python train.py --arch="vgg" --model="CTC image transcriber" --horizontal_flip=false --tokenizer="char" --vocab_size=30 --depths=[3, 6, 6] --widths=[80, 160, 320] --downsampling="max" --max_grad_norm=3.0 --batch_size=128 --weight_decay=0.1
Rows from block 4 of a small CTC image transcriber, named by matrix and row number. Each number is 128 + 32 x the weight over its row's rms, rounded and kept within 0 to 255. All counts start at 0. Numbers have three digits each. After the name is the row's rms in percent of the matrix's.
After each channel's rows are labels from the 100 images, of 14976, where the channel reaches its highest value: "responds to" is what is common among them. Only what is clearly more common there than usual is listed. The data: short English words printed on busy colour backdrops.
# conv: 3x3 conv (model.blocks.4.conv.weight, 160x160x3x3, each kernel summed), inputs 0-79

conv.12 121:114142133111130169085079108155096140059112153153118060110175183070103106113194105131046134130111164109154074065155176080108068057106116166096094089132067139069086165093149114099100140157114129116102107130128106108124160091164098083101070114
responds to: serif; the letter h

conv.153 135:037107089070057140109095148071120095129094092034101128092124097168115109117131107116106140131126145140135108146138128131120127083079143155079130115163103135103113116103098145130076134149147157059075116127018082089146151081106083164093011136
responds to: the letter n; capitals; the letter w

conv.123 101:148118156075144127084129140123124118088122123104084037130117147149123138137155160103149109180122143116141123143138150106059077093105110118120064119130092102081127130102109098100169048135136040021098091088126117091093142132100105110103127146
responds to: the letter f; the letter p; the letter y

conv.0 102:112087141128121100041092141099125076069127086118100102155131153127118115123164141118116124110100112137131129121116125078152084057100133136047092092116005119081085149130112156075114122181142144093076090095120081112102154096105137156092124121
responds to: the letter t; small letters; the letter i

conv.2 122:096164182090087108159103053156138092064120075134107058087143078146101091097084123107117112126163113058151057161111096112095095131112085142135129129106112090154136055096118067067146036128122085082079124110132114122141163112147085129121133104
responds to: the letter a; capitals

conv.20 092:099081133063106099068089095097121100083130071072121088111159079140095114096105152124127131165101107134175152193131089177092108115131089077126086108110100092074114131105156132138199112156134114047099110140076114036121170087078124179105062143
responds to: the letter c; the letter e; the letter i

conv.75 112:064111106106096082025123122114072103102102080103121083085128123096114125102115080171095166095150100143108124070065091111091128127110105084151123094111119105166129100130168149132122112101105156149133144097048130114087068164074078140068093111
responds to: the letter e

conv.117 091:129090167120098154066124109108184098134118048126092063061198144141089118127095151082118119124158162066113075094138017093132104119138141115095096085134084082108124145095112083126106178093141127087111080124103100068133148120128110158077114122
responds to: the letter r

conv.46 113:090160091126108087155134131111111124109102103133140102135099150128092104153129113161091142080160149162126113114115157129075138113106134135139069159164116114128092153066138158096070069084105098096179137148048132068118061072131122107125060146
responds to: the letter s; the letter i

conv.56 082:119101136150139082142017137143110161151095130120112078081126131095181134090077139085078123134117086159093060153080057096075125119105090149113139122101105124110118131148130114122153107079140081134093134147108169071141143117162117164153147199
responds to: the letter p

conv.149 119:124102116106105104129071170049123128106120056000096094130088097153135112133136135105154125092141128100167113111125149136113098124138122130125096078105113139081130120095096131147142120136133087029065085132074148046174146150126158155143062124
responds to: the letter e; capitals; the letter y

conv.159 078:150157132165126071080119197127171117166089080115114178050099126145083146174135123087122142149092111103108172079147158142167110129098080118114123123153105178165129149128129093110072193125134133070097105144128132124094099066157093079130106104
responds to: the letter k

conv.35 115:116089084141126124142099142130116139105099152122130099146139106122066117097076095130125153096114097070105078107115140120066088129150107077069113144096088138060125090143126110121122126124119136144140154156067122122133141142157109158073039103
responds to: the letter i; the letter g

conv.25 101:100131135084111139017073134078115127097154088034121101030113151124161165116130178083130112096118144137089079084137069097112116139085139089164100148106143072123123122088096090107102123149144064084130121105122113136120121093133096112141149122
responds to: the letter b

conv.79 112:113089164152153160148151132141168125184118125115155114110128139171111148119119128064161124155080112061128143099103103129122131142090092112121107137114111060092120122095111088110081127083102077128111090097056115080082079136078081152064039121
responds to: the letter g; capitals

conv.150 101:146110122144121114062112160057177026134094047063112133111091065152148113150090117093166083096099098089126077113116133145161089108130123134110119110122099148125126128108139096117109133114114113047097051117127074051192157101127171112124084129
responds to: the letter s; the letter h; the letter u

conv.9 127:064088108134150171091082109169094115104097103158112093141181158085119089013150077130095164108082121118082096133079118109117117096081088144051125061120075078097040149098116151114089131132073104124097100117138086076165154112076075204091083110
responds to: the letter l; monospaced

conv.6 094:082145096085116169062076103135112123105045165133137093097164150117135087109115061111106143100081079119132098115134126114157151101136129121110115072111115098135147121093148097142116128123129053118093096097069119108115096106138099099108095116
responds to: the letter a; the letter w

conv.52 124:193147111190145206199163145181147190184163118169157157130167146111049151109148057142058149129122140155153144114145095114079091119137112183080104162139117142114109179134142122139097103104118166138171164128121167175094112170150060153110134144
responds to: the letter o; the letter w

conv.74 100:103099078130155095084126088135114089093113105102092101099092136065105154105057134108126141102140047083094104098074117071129140142128074099136078153106121079120116081153107150132110137146120149194130160133113147154114097169078099077098120140
responds to: capitals; the letter r; the letter p

conv.115 126:144104118120115119147145115085117021130104090137105155119057069095142145128057136088144061147143152101111124110117083128137118069100112104114073078059041116120101140111114127129129170114096143117129093139153141119149151144149127090130164144
responds to: the letter m

conv.15 107:144107091122163114098125109103080075121116098130087077077141095105120136116111132111104143054106082115109129178087104116140099071103094134036104083099015091123092114106111126115105121145142100092089077134144159092135122149129122158120144150
responds to: capitals; the letter n

conv.24 109:159057146153078151115097126118083075112136117122123085084123146069154147100147131134140082101098131100061100112104075118065160117103126102151132095133117120089133131114100135136050063156142135105114102110061085058135127102082109164137101092
responds to: the letter g; the letter i

conv.124 077:104107082080126079112088117116141070074140099087110143069110073155157128140061179096173126145163131122118077054151078114130078127107120082128108123113104083103124077117062168118119083147124092088102104104136119073119056108094090138136101106
responds to: the letter e; the letter k

conv.140 104:135148139115088129152130206099178114181111100118148124117109077073138130124013124089096086127142122130119118096131076131121084116120040139080106116118116115140080096124147122129119152181120187060077105145131153088155184153141153188138087162
responds to: capitals; the letter m

conv.138 094:163129187117115138102110169117124135154108153161143124097110139110123146142139084102102068122089167131152142142155107117121174121099140133120152136141108109108132145100091137135146150088120103076111036074090135116067146103073092098068133116
responds to: the letter b; the letter p

conv.59 093:062172128107101077207114137158097117114043118132103134065148111079098103124156105098115171152066101122127094191118182126146164145110112113071154044111135090098107104099113101098084118112184157094144143127110135128118163101113110165127106138
responds to: the letter t

conv.92 089:166128086103092119123052087054114102100156105108077098097158040066131126039129121140073165077104082087150036115103146090137147119115108064130146124142147171145118090126146130120073154101103114080116116145121145111202095098148126131160141059
responds to: the letter a; serif

conv.133 095:089153152122111106114163170116133122131091151154076102104111126129141158131135210081187072121075184153145119146134131121097130093092108108095115089122119090094123111104106115154177143198150158131140125127136128140096127152130158149157165149
responds to: the letter w

conv.131 098:118074116090066072084137105052109104137112099057122108129102130147084055119125125125110103107168088129151108070082121120131100122132092189092092150131111127139059125141134141121098076108089105068073101124049086057116035100073089127089075071
responds to: the letter c

conv.94 086:151077101134172173117083053104118081084127067127112074123130043122135158172047209158145083109097111155179116090138059160096144152183162089156167152153149146129150091139145119178123103094089101087186139118136083152155117108070147160103149088
responds to: the letter e

conv.113 103:043139079063073159088124158115146065091114115043073155088159111167125074121143126081133103126129144134150076102140135139099094083098127157074096084176112143118088094101098132099068090148136150073091126141078119095166108139135140138139024122
responds to: capitals; the letter n; the letter k

conv.1 101:102113093135128104171104134166117117092128127130092099087139140114132108134144132100146118119082056093130130186100173096126189067146168122060064037103057128080131103102141049152141092080143151125068085148105136083157143155128143142147104152
responds to: the letter i; the letter k

conv.31 102:057113139088085105135154147066087122115058144146105147090105093125091135140082134117133124151118117096159114199169068131154107104131096149120098120126121146110143094136072133124092134142117068134083100068059108089102136104069043120063106103
responds to: small letters

conv.108 087:170173137160120123167087202157124096081073093162093127034185124081153149129166093064132147131139160061083096167114116149100105116090098116096104135126133099108128108106125130118111144132157154070108111083073071114203168136126129223093104150
responds to: the letter l; capitals; the letter i

conv.49 104:098092099114125123150053092134146080137067082108087042091095118116137134122094192081133129151076112066142084132083148135082157100130127117101076107090099098077141098157125108159164083127148047144087139130138108035097119104136160111133066142
responds to: the letter k; the letter r

conv.14 105:090156126097107084129075099093142091062131060139078044125142089146130099096124144119084137129130135113118055135093147100077121113131118185148102147113094135141138093096102112064134018107136121059106096146135121123149137126138081113131117112
responds to: capitals; the letter a

conv.80 090:155127057153156179116050147097110151127132159113108145113169172117138118112166154129120154119079107103115101145151154079126090144111103089097131121119119135095143100097114118113107106141126068044125099123107105108119029082090159146146090105
responds to: the letter d

conv.54 105:135111110112121098200120129130103077128071115125142133119106189141138164168080180079091105210106142188156134144165085134146118057150104148104089074093065125122135100163137120114151143131114110104045133126104177125068120095148110148153097109
responds to: the letter k; the letter i

conv.135 085:123147186099131113105104133152155141075112111135132010145120133155125141143181186090132083145141159115122122132149111143060107094118130150114036168130098097126126137098146098112177084119102093038084136126133117100099175155148156109151104126
responds to: the letter k; the letter i

conv.33 105:113155133107137121127108172168158131088102117185094166124167120068074136055166096153085183206078169103127090161109195142106118136107063127129131119124143101110085120101145146088085148128113128137123120131125100134169180077151088156102078115
responds to: small letters; the letter b; the letter h

conv.68 105:110136135104116133112125108087086112122128113109090114116088066090176136111081134096123141079168143164120092100057085139145122109127145153113084085116119086156117115056113134070120172105085086107121097111103087141076138064138111127091140123
responds to: the letter w

conv.130 083:061120142064187154085103124136141145099089110105133093066142105056091134076164091117091127086158137064108089139113126124130159134124129085162085167137154044142136091076139124135145135107156094103121121080137093093081133084118102132124091122
responds to: the letter r; the letter a; the letter i

conv.38 104:143127122160126150147075166086114107108136101096115105116100119092094131029098065098122109091087115080059106121083103118086067111092115116106076136116086119023086125110140149100107166130100152143116125138130097126170196147121133171130114090
responds to: the letter u

conv.22 115:088125116145092151140115142139143131172110120130147107121132141134101107103125107127092150141080114111104137120098116130090085119100084149082103150111101095020074120137126103110130097086060077091101088119062065106110116088129108111090063062
responds to: the letter c; the letter i

conv.32 112:136137046102066083095137094088082079070122113113092143053092055109139134116026149137107140120154141121096071073105130141124145114108133087132134132129113135161119013127155129182088158127058129118090115112161121126148065119142088078087146075
responds to: the letter o; the letter w

conv.84 106:112112107125088133131059157076103075065103091132119131112164075115090125116097097108094185104062145148099114145104113130126141122128078110044164075140113128098108137146094141150133120130138110076140124132081093107195104134123115141129093106
responds to: the letter d

conv.151 101:141129066204160097122078135093099114108053092103104114132102070070115125106093157145145088082081134077109097151109090121098124100056079116097092109126102140092075120141115092149079136107106120121095125100159092130097109090124166149147116096
responds to: small letters; the letter a; serif

conv.51 094:168155110159093124112114060150128093077094132160068131100129141162119145136056169016140076110090143149155070111142121121148180102126122134138155088118117113145146101145106142157112150093086133137070086089132151131119112149093112096139116086
responds to: capitals; the letter a; the letter x; the letter m

conv.66 094:152107091097086124025114128159142075092101130151124151069105090127154092138081146132122117109113099059077063060113119128124115131127118117095102122067108132120125060139084102102103130109113150100108106136144126099171103144138137052122124132
responds to: the letter r

conv.42 093:124095107164142113252091164164096164143114125154143132179149153117100131136159090138129136087061070085173112215121180086107148126170117116096118104111144120096095159158105125105155102124190082110136121134073101090071127082137152181100096167
responds to: the letter i; the letter n; the letter k

conv.125 094:143158156120157096095146162181126148108098099125080049094077156160124132137168157110151100160130157116138138150163181124060079105092118128162068128119115077117113145067124113120175109116135063033124108103078103084100114139106114101125087134
responds to: serif; the letter f

conv.67 105:087108126082116146101109164111111132163111101119132103140124138123120095107168094061092138098096110126077181151113165141102065103045056104093108075105079067067094144121088151103050133146097111125109117083076105135158116125105034139097085107
responds to: the letter f

conv.87 081:078161151113184150154123165093170124151071109166145130080162146097147159076158134166027152224061158157132127174110119185088112095128107148091100126125114111095104113121119155123135127089166161104132129108090102136144167077150079178139099153
responds to: the letter k; the letter i

conv.111 098:150142074113188074137120089176144117096055149132056121062139165079115100146153150052126120047133091078132056152086140130129121080134118104134117106099117116102147120109099142073161083106149147110116110112173152096127093129143193135142151138
responds to: the letter r; capitals

conv.26 102:094114172102102126120143166109144152108123150085167157102094107130083113106127151130104130159119151136110169082104113177109137164103104107146139187153148093149083122073164137120129058134103097143139124137016097071098119126125120121130050149
responds to: the letter s

conv.137 125:136097148074134141107063170135139133113163132070102134114138146103135148089158138125129112147100164084145126134140148115101096083095092121048091127136090094057071136080124118082117108124092048064086110129101115086081161087114131129120120118
responds to: the letter i; the letter r; the letter l; the letter f

conv.134 122:121068142114120085098111120130129125105142119093129079086157195097065125081197118148026104138132133124138089109094172115097119084124134154112098144126114105068080150136150104111116099141106078080119101124095112087095139089137122112114080124
responds to: the letter b

conv.118 114:092076053129113152166089107121039116124100094052052091098147131156143122147163089111122138072130114141137118179129158077137121103122162115066068068131087166065126136132127140168105138134162085057084075137055079055122106103114122172084081127
responds to: the letter y; monospaced

conv.28 102:086152130166111088164114116073098130119025127120121127070091086100110162124057141049123135117120150072111039145127074097129158143084125102145133145147155139131146106092109119149093142103159086128135171078098091132105116071110121081083141091
responds to: the letter p; the letter b

conv.29 086:086134121140107131108109060166070136091109127174155084187128081126068095071092066123071169092129149113173075085106094122098154139072129042146110115163164132111083113119196114106106158104131141091147131129079130115090116052146102185113111123
responds to: the letter a

conv.76 096:150134040136124085121091081122072049112107121165143116054087043145131077163129150136156164082105076117186085071139073138109134136139136079109112162135116153133114089167139140152057115115094096114066107146140119087105092129105127138147126058
responds to: the letter o; the letter n

conv.77 114:067134135074099143113100126071100101110088121084084159045092059102149104179122123122137119070151120154141107148141134115129119058167124150056164041137077114142123072130099137095155124132141099072088088135083141099147139115102100141120121138
responds to: the letter n

conv.50 112:090071072060100158110104157077078070092051096084067141048104096123162164138144151106126155068123166167099075139116081090114158089163159104077146080132095123123147169085091138114128159123133129051135124107056155093113151102155049151106111133
responds to: the letter w; the letter y

conv.16 107:103177096172198120117107122197120148108082167235120206143197150128130110135147133092141176145100123068162080134180152144172121097120129134073110159173097143103117159158175167139108158120093132147130124114162109136115139120136166103136123068
responds to: italic; the letter r

conv.86 101:139146148125136065095072161137133124039121098147119117144159147102118104151139135117141112149141088105133148101146155092138091108133120119048136061123049075111103114090139128140152114141134122067056103129121047088107162099125166190140105141
responds to: the letter t; monospaced

conv.82 108:076118155099158132041085071128166134097143148118100098114177152115115128114179151102136147111113101078111123133081142137092110077123087103113111049085075056059139120090123108082138096083101057068110090108106148090123134117054107158118123138
responds to: the letter p; the letter r

conv.39 099:130088130122151166089142055105103112136097038115102003035151105140138148154112185110153101097148133096108138091106115140076128181103122128126134143114149096122130103155130050144122095160134076092123115131112074100152149103124148104137105142
responds to: sans-serif; the letter a; small letters

conv.48 105:106076156168164147243150176159154130141093092150087120101153098167107130162135187151116110109050121122188126181138171094080147138151135120119113122140127116118099151113158141130202100113120098114152146133064113090138187097147165134095087133
responds to: the letter i

conv.58 103:099134174181145123194105111189172157144157153162158096137141158149111131137106134075168162108137132100139100104105129143110139124138177077180135096141135096108138158071173114071127082136186134156176174085120099182064124073150125168059149147
responds to: the letter e; the letter p

conv.100 083:170120138143138099099113160133153128115104066118138087076159129040139124118162086077090164096167111104085080130098095168101080082106093171118104119074107103085148135097147106125108105159115187059067083114116220096180158134149115125118125150
responds to: the letter p

conv.47 103:130095093131140135063123108109125071109145081039095125130172110143114112128180143102138113145140091064133124113118164110111103113122096089053134059126086098112070123093167095147122127143088074120140147100114053128153126076087124199103120105
responds to: bold; the letter t; the letter r

conv.106 103:116119127114073097124116137072118083109109078032125113116125142111109126103119100114105158071120066120135135072098087106083064115117120152069139129118090117070094142110106116094122039092105078037083123093119071101132124115122119099077117112
responds to: the letter c

conv.21 090:075119055102118088068072149068071141085093147106072117119134165173111085128131075112101181110117078069119119111121180115128085108117131169114132073117109112126150111130129139120136047141140091106124134096074107143165132142074045125086071094
responds to: the letter a; capitals

conv.128 075:135064150119108125149091186104129117130103138135152155119118064124138121164073133059151114087096156104150122103170078122160065091090120058071135114111109081124114106102115103084114163129106149102096124145096105131123121099128142167097108127
responds to: the letter k

conv.157 103:154117110143100154114060174073145082048111037039100076163141074155123120132142135145118132127106138126132122050093129142086114116100111101104098064117059135069120148123126154172075077142123082052099091122114130085180128115125162167124119133
responds to: the letter u

conv.152 103:164129132151127111134107117056186056122135079070104086139107086082138128129117121062133099125155125072113135104087117091100085123122096067125105076099077103125088125075126084164135138093111119100100100137140098086136116117147167113148098105
responds to: the letter n; the letter m

conv.148 120:050066123105040104099138140080082073098071066042080151075080095134108105161151132113117072095139126141130146151168178103138071072123131114097115096108085104149125100085119092119153138135144109097096071099080092073074119121072095074137070124
responds to: the letter e; the letter l; the letter f

conv.7 091:124157136078158155120126115181065096126130079162048110039093130147080151177160141103103127131156165128189104129186133113134140090125117098143078130164115141126134118082110145123106090047124083070099106104077091112089140124124073106093118105
responds to: italic; the letter s; the letter b

conv.147 093:157124132178127084068123103081108087070120034078095111019055121135111109117134117151094076115116120029146063091110126124096131143104092126148113108118134159134111150130094039122088096132134093084134106137157109126143103122157148109134122117
responds to: the letter a

conv.61 089:098154089154168133123110133193100077104069101227124114103193100121163132165058192149164143117148083111145124149145051119118114142150141058039102100112083152121126146147162142128095107099121066111122120124169073126129098107117171149127133107
responds to: the letter d; small letters; serif

conv.98 085:126074126107127147075122114113107081098149054089136100103179122129111136109191133095143138144129138156092131122100111168098101079119110124059127068127062094092120176116124163099122106152153069112131110095079098124175111141139142184108136126
responds to: the letter n

conv.143 083:180126151167132071116137223151193133159177077123098175114139060151168171173039159125138055114171147164164097117181113124161131084130130128146133133159104175191162133108165118176125162142122133097107105187163108110148173129182138028126171150
responds to: the letter h

conv.43 091:112138105096104123198165167074099081085036131085093133064080103131133130129061125088090116091105119122135058110106097084077154087143163135098138150136081119105090094124136131088132081095123130084096100113151140129117134160131091100149145113
responds to: capitals; the letter n

conv.109 089:199105105175168158068105096209134132112124148189092099075216128057116153097117150071136181066126140069111050131101092088120141140137107102168146132124156098113180101107139073163178157145126125132102127116117136086131193107165162183124108122
responds to: the letter r; capitals

conv.44 082:079126107091134067067108114127145138107164083118101102168164122080103121109109116126122164064141075149129158192188114132081097107114113064138066062121125148072094083165136132094172078139166113142097121076081087106084165094129129148097086185
responds to: the letter t; the letter f